A small image classifier, trained from scratch: widths [192, 384, 768].
Rows from block 10 of a small image classifier, named by matrix and row number. Rows with one number belong to one channel. Each number is 128 + 32 x the weight over its row's rms, rounded and kept within 0 to 255. All counts start at 0. Numbers have three digits each. After the name is the row's rms in percent of the matrix's.
After each channel's rows are labels from the 100 images, of 14848, where the channel reaches its highest value: "peak on" is the class under the peak. Only what is clearly more common there than usual is listed. The data: rendered dice on a table. In brackets: how many of the 100.
# convs1: 3x3 conv (model.blocks.10.convs.1.weight, 96x96x3x3, each kernel summed), inputs 0-95
# convs2: expand pointwise conv (model.blocks.10.convs.2.weight, 384x96x1x1, transposed), outputs 0-191

convs1.33 107:182175119110141160138112202102091136108179147134168134094158146118135141125120162139140141177109139143123150117109163116114146124115142222157098094134200161113106173171119095120153139242151174149111125123104157107103146168107145101122169182088148105138146142137144151058126140184147083171
convs2.33 110:131204139073115071187073130117143133138101084126133098093130157185060093063139128125159185113141178075129126092158153198113095133154181115120128108175084127054093153141064162112100143153136104114153076125121110073161140132092089134137134106135113159108140119173115141159078105109131130137120111122123081155130118203166133162109126126164117131058159125134128125133126127131076140139119143114121110147182117123159149124107107145000098162107120148157175066155169178154055145099074150111117150107104168118120158181135105145218154089134127123123166114096116168125098128166141124105
peak on: die with five on top (59)

convs1.79 086:066127165096066126083145088113150197151114129114060143149138164167108121112097105132127088147167110133124126114145109152115113052151151095198134141124163202118150142123136120097104113027128096107172144082124111127125147109185101106116183160139104101140098116156201125182159147143124143146
convs2.79 099:138136144191139139111110131098112100072121116133131125114130112121128107102040075130079154142171115141143131079154150190130122147143176103105101106135116120132175135173078150113144075181136098122061140149128128107131118119145131122160136137134084094113121133095122133151111146126115088131129096091187099114132121064107102152125077103039064178146082130114121098111114124138056092133161106151125107109088136133158136135176144140110135136094130141106068168103114086135135125148025143126120188131115143095171128124157124128238186164130129183131124140129145069132190125113122131118
peak on: die with two on top (100)

convs1.84 103:087110120173149120116129149114142177114128129192105128138144084173158099106121124118099074107124122118065103112122155144136109128148169108084118119133145183127103029098143131015114102041122126135151157121087101146063152093132149109081140111113091104115132096078165160170129152075127141129
convs2.84 094:124174120148111089158135114135125140124139114123125127153128137117151103126105131134115096121119108115142122154108115098107102133152150176103151120118105129130179145154093157134030157102126171157087159148131155129101186129090152154066119178124132113130129140060114098121123129132165136125097135129140111145127132154147095223113162113100130120133109138125124155187127110130201144103113095111138136200134103118164125106104130116098121117135126119174113063135114094187117157163142138163115165177135156126051120185100102130144130158118126077147136143074123164172109108189126126110
peak on: die with two on top (59)

convs1.26 113:096118176119149000132130043145130074152068141162167175144029162115156145167135117129150132072167084120137067154125089145121131091130143092115126094160113076145164108147130104120113133112132160127129129132141113153132156131166136119129122196140115117141117132137130124200143141135121158104
convs2.26 097:132127151115116178112096139118120116108119046142134110173134186098138144136125171131152125133138118155116128092148130110120121135107122099172102170117144129132166151074123122133119149117107124132125048148129110116121125133120211132099135189120103086203137131082108119086092138139108101141152145125127096089121122106015230117136156139152103141137170132150144140136136117129139136135151132121129148135217108092148130111156186140122161106117120186150109113140163101112130107138191146152131143111182190180155156171082154117166207113134135183147125144127139172074185123140120122133
peak on: die with six on top (100)

convs1.16 073:120120110094056139182131131095081154088134108043132163150114119111203117106115111180104180145122079113108121129103093129166128193102096104071113086099128122117131142082155152150155108127115117125188093128103093185102111104111125134112149145087119124087172104085186104088144130081115166056
convs2.16 091:129106190090129148112092130129117111082111084111134122154112077112115115136093151116196151115128138140154123047088143094101146034096097166133124160115117134174140158090145102128129100082120131137142132074132148123121165142157019128095125129150138087170150121093139157065163134153154124116150143093167053090115119176160170193148183136207112096126128136137110150143145140129118117184146148115117154110128112110126151117154101132096154103086133099175050146139084134138139145062121149171151144140168163144107133065122136119108118161066126104123122091135131132075209039176125114146
peak on: die with four on top (100)

convs1.3 077:088115146065170148118133108117163155195164161160133064125118056157107117078115150101126095115131104180104102065105052139052118159137109118135140131081139137160141099131094217121106129089107129144138149109112152110151144117068151111137142077198131112104170114133155119142113167107150096085
convs2.3 099:125141172170110141104189128124099139048128186116136163117124134095114118109110077149109203150124143144130128075187120105150164158151154127105154146086115123143153145114178141119190128141133104144093140101126130133137177138138071115070126167123142063143119135130141121119182080154193161127133104083145088155129113080130146215130058124124096158067177130125114134095110140117117096148138127131134127081105130109043119117139112086071141099115134162172044137108017115145110156145089112208113149162171108112096119094084126150113154167167118142139090122116127128115235114220130130121
peak on: die with four on top (64)

convs1.28 111:157164135087074084168138109100155114098127141107127169101098139151082084122111159119133052217192118128141112187115022172067108108115120113147145142101094087122158115148103115139177121168131124129121136151174145054067140088155166145119100132147113106172127135118095106147120142148144106140
convs2.28 102:139115175157103125128132114128132122098132071136132123105120076168156115149096131122162118127155128087118129079134127105092171215185092101091132122103144141141094079016166053120158144111137120141158225127135103124134123121132169118125132137152180143198110112158109085146137072134158148115102110082129121111131133122111121225090105149200135135150135125120128159138141138118100121139123153138137132104123146151035130116115109132043093124141124067183170100127111192117120116082179146181163198117160135175129140039074101126114121112123136167127113112122144141112197086123111132105
peak on: die with four on top (100)

convs1.63 078:038115117040120177049166122099103159116064095124142159112182088128164116118084118142102173139126174094185142152170097133141168072129141172103098112092125099093137177146079125155108132136125134101148085126077147091126125156090132092135155136093136127105157131147159111115112141187123087161
convs2.63 112:132142086168105130104101135150114161110115141125145133143130113173157092077139094124086154147109166128116128135123135095051166109062146121137125161130138130123204124140091158125127119104123143152119104143133104077129122125149141122088130081125136089094131116107101137135144134106157101127114128081157084132131152080255086173183122127095094114104076121112133107107136127090080116147155123131124077175118125128120123110154091136000164129125124129097090122123149032166115134119111148066153158113091086098116104174147101135141147174121131070148080127159119135114123133069125130147
peak on: die with two on top (100)

convs1.41 092:111155174096142084100078110125127131181134156164076159068076127090094135122145123112132156183083116132125051124112163058135121127124076057072130139132100148076151103108097128140104142070130157116058118141140125088182151137125135112137149170129127111159078138140203065149143129157124133102
convs2.41 102:124115171174104130099163135137123111200142145129113105135138158115140112114130111133119125169121120122149122096139138138128167233152178161152117160192180125102163132013107145110102121144134136161073111131126146192129130124163151121000115131149141137096124111102114126108132090136158184114132122138130114114119138150126182150056150124103101137155124121112128132126127138107131123152103131130127134107184124121104137140113080143052048129078127153102105193126033162116129154127132120128136187096092100122185147172128115141108152139081131115110137067188120127116117128155127124109
peak on: die with six on top (100)

convs1.12 063:115124056186162159081082077114095133187109100117115095117074119148134153121108164152127162129074114141070065072134113093113113104137165115140111169109119137085131119108107095095068105091140080117174139092114138114156087103063111151154133106090127105148149170157083071135117069170106161096
convs2.12 087:143134174194162200118096123141113111175116115138135165136123090133159133122059117106244130172111174105116129119115106171095143058154145071130119088094169137108171129145144130149159139106142167110118157101126137065137161121132163127138118098101061084086137125130095122094069145121145128122141093119099105144130143135121155142164112110108070166066071138114129107121136138121093115123119116151137022074162111119222089114101165129132158092077134157126161093069174139130155188108161103122111075136127131087191112142193119138137145158119115141116113143166132118155113143151118128092
peak on: die with five on top (100)

convs1.74 091:094101107084104093112108100180149166068068145088123121087093142153114113113106067146068184124122122110145082094079090116174163100149112099112135139192112126130148136163097114114136117116106165105158160048121117141129093132165124091124070170126057094141098122076071087158102120108143115168
convs2.74 107:139078185169129104057096124213130114188124049148129128103127182198175154153070176139174143173124113105111121179095122099125143158184124105192152108057158134086136131152070125134198153102133121122175185186126079128139138132092167160155132109135069057100130126143126136073103153086119103141119107126164102105125149146127085070209111174148099154118109132098114141147133133150166145127176155124122142148143154082120118111098134137164145142134126125110141143070167152101121131122080150117130106137052104126138122147125180136178162089076138096167138120149116113130128150100134126124
peak on: die with five on top (100)

convs1.27 076:133150074112106110147136148089120164070152130119069089150094095135113110059109116068103133125097077166112086119143099075161149213167138133124169176123095171135121085122120112116085105204139084091086102136095109110093116164080160097131118082109131124171100156119101120055102122158140113108
convs2.27 089:138099141082159132074131130099126115112139092147120104106125169148082137097140097119206141097132091183091128117174119143095143165152144057157139005141142127161152119199080115133140140118145118136130096118131150073137106112090138116112126075121100147139114118123158110133167134150086091124121097106102060215120158158156096096097141132137140117157132121106115121117112125146113157108124131135109109163155127180225121138175156128125155131110137109195122072135178165130144085112124121055142226121132133105118120116171082103204054227110123139135147181154101108148089136167113121167
peak on: die with five on top (100)

convs1.85 060:070134121106171100115139155089141187103177111139096112117180160116178139089107106048079167149100124093131130095059134157144117142105113160116162106094094146090076113098193137105079091052122139138106117115098125111126106129113112099088085112097113175131146130152111141155175064078131071120
convs2.85 105:126106118132151147065103122175117119121116109125128155087138144122141109099079146125189137170139092129146133170118124110195179156160171193111125202167116127070082156122152139117146122104134123147120182206126140105136097116178078124120121124121099143229099130088137103094181118142140169122129142154196134099132129115119122200192123124148135138137125135123135137095136130110176117163144132127137174127142107117157138124056074116089161081110131098163093126107110142080143120149144108125108182133076131120075141134082098110092117111151129108125138077130152119110129100160104135117
peak on: die with four on top (86)

convs1.20 072:148138169088094078124166084109151134131090150131107150132078199144151105159149084107157202195136052184121080143114134093143093160132137083187162114169114123095140160116110171171117137131115085114118151088144150087123131144153165179143081177097076121112094148153091116169106098121162105118
convs2.20 091:126086187083142171100115115175131145137117144124115134117139130255128126124078126135094118125157118120155138139109117201125145137146156123117168149038141118115153141130179169192157141155135084122146088172132159200136144118167097142073127193138158176119164152135102128121086160176102125123128112122117137074126123189122167148141089136147120155125160130146120147142113116138103121129128109121135134083144142101212125125167076108172116061112122152152102194122203123133182194129043116129124065125091135189094124153125123121160101158092124167119140192155149092112093015109114125115
peak on: die with six on top (100)

convs1.58 079:118144135131079107114109112134121198155123089087081107162165175115118130156072112083120129154021132084115160133086119142101133071126145144186145159113199178169102138105129071139119134100133069128154116115080090135090151072041095153115144174108109113131127124121163162115116143146124118138
convs2.58 102:126094140175126120174092125119171169159168098133123129178136107094093122172103121128119122161156124159133130149136117164102070120186116095104180140161160133091075069146165160130123131170119117112149099063131139108121177127110120134147138199128105193169113128128143120113081164177085177127171136127145193084131123191119118139121094120067090116150143130124114160156112127131173116147147158115137101140172152147174139113162112140094113142069110118200182175115174150116127116144174106153119119148143140129105113089166128120188154126122130206158188141137148097172087132134134131168
peak on: die with five on top (100)

convs1.81 088:120080169106094085088109116130137136092170143104070100129126118145090120154088130073137097125145130108105130099141102133111153130147129136196146185093134164176055145137144140164079155035093121132116124164104099106109159130143156148106177102092142078125143089186095093169179171097102202147
convs2.81 096:107119126117149178182103121125123125130090062140149108092130119156062108148126119119213088122141151155143130052144110122025082125168144250130103126180166130052101110061138127113172133113129147101171139161127154151137124129086122130153131112136156127187162097109136130151119128147162162121114136084137089146130124125067093168116086108130141113090119130125120131110161137121059111155140117119132144084192127150110139125098106141196086124119129096110193109116163175106093124161120112204090130111121126117078118061193135125162092109146133124160143171109131083128198150126129125133
peak on: die with five on top (100)

convs1.51 077:178142065144141158125083082088110191126119134070126116134172139092043067133085151111153148113082145109147090119118112113182137098120113118198139136185076151140074143099130056136167162102121118165119122094109073143170070093136168164085129165111116139112127119122163093121115115127141086131
convs2.51 100:130110117139132139120121122144130100171136127125141150155096146228114102101000183144242086097164134102140128172101134120046133109063215198169180104115170135097195117126138132144093103162145131112103174177129074128132180125087122128138122072121115076124164131143135122103167106137174123131123101111122080160122154109088130134114098141107099131153106122114135141130117119137036162115128142134132148103161112108096130131113084134100075106106124130125089178121151173138118101135062150167109074081087134111166091070139182142191140092089131132141131116100130109147087156113147134119
peak on: die with five on top (98)

convs1.48 084:079102140126122174112114104106063148104143134121067121113125120110143146167109146086144136166111135153061097077103079096119092099138134159167148067106166168111131104081099173124086119087117068129164163157102090126202116096105114172112088148074092085144122120130060156103175083101098124093
convs2.48 097:129157126141132105101131136137134141147095081131140105103111130129109121188087085126181143137135133118088119070106143076122121057208174083125131143066163120081141095215170074103146135110129122130109200097133130141147093116201111118122132164127152131105107125103115152174103190127114131132130135111125068121128122125167205211104120092131170157113135133143122122106135119110103122115090108111128083096100124165138127133126114099130109145145141139230140065125166184125133155136081132148142186178175108128094139177181156140165091154133126200121140213153139117155077160109125134115
peak on: die with five on top (47)

convs1.88 082:156108119164102164110082045101154123126112137065158060151156199118110099107112126153106131081075126164128152098105117135098129072146162108081141081131116137137094138121109144143093110072129097128151130078139174125165063121068119126128167116077130114080136079092193174139118087151117174110
convs2.88 090:139134112148135131123149124178141119154086065113143113108133180136168073168159111126130075183121074112125128112131153132071102083175108140137146144176141128135113122221159107106158123112117099116228178128127168090113135143094115106155118091139086213107119117105142129083094119141131149118161155114051123159128119208168136095105178149156132131159168129119145190136135134116172116108094116084122135077164102172140112124097125130104187136089133096105108149078203151101142146143124140155081173160167083145140087114110125149061120129153126139127144113107153124123098140138155133115
peak on: die with five on top (100)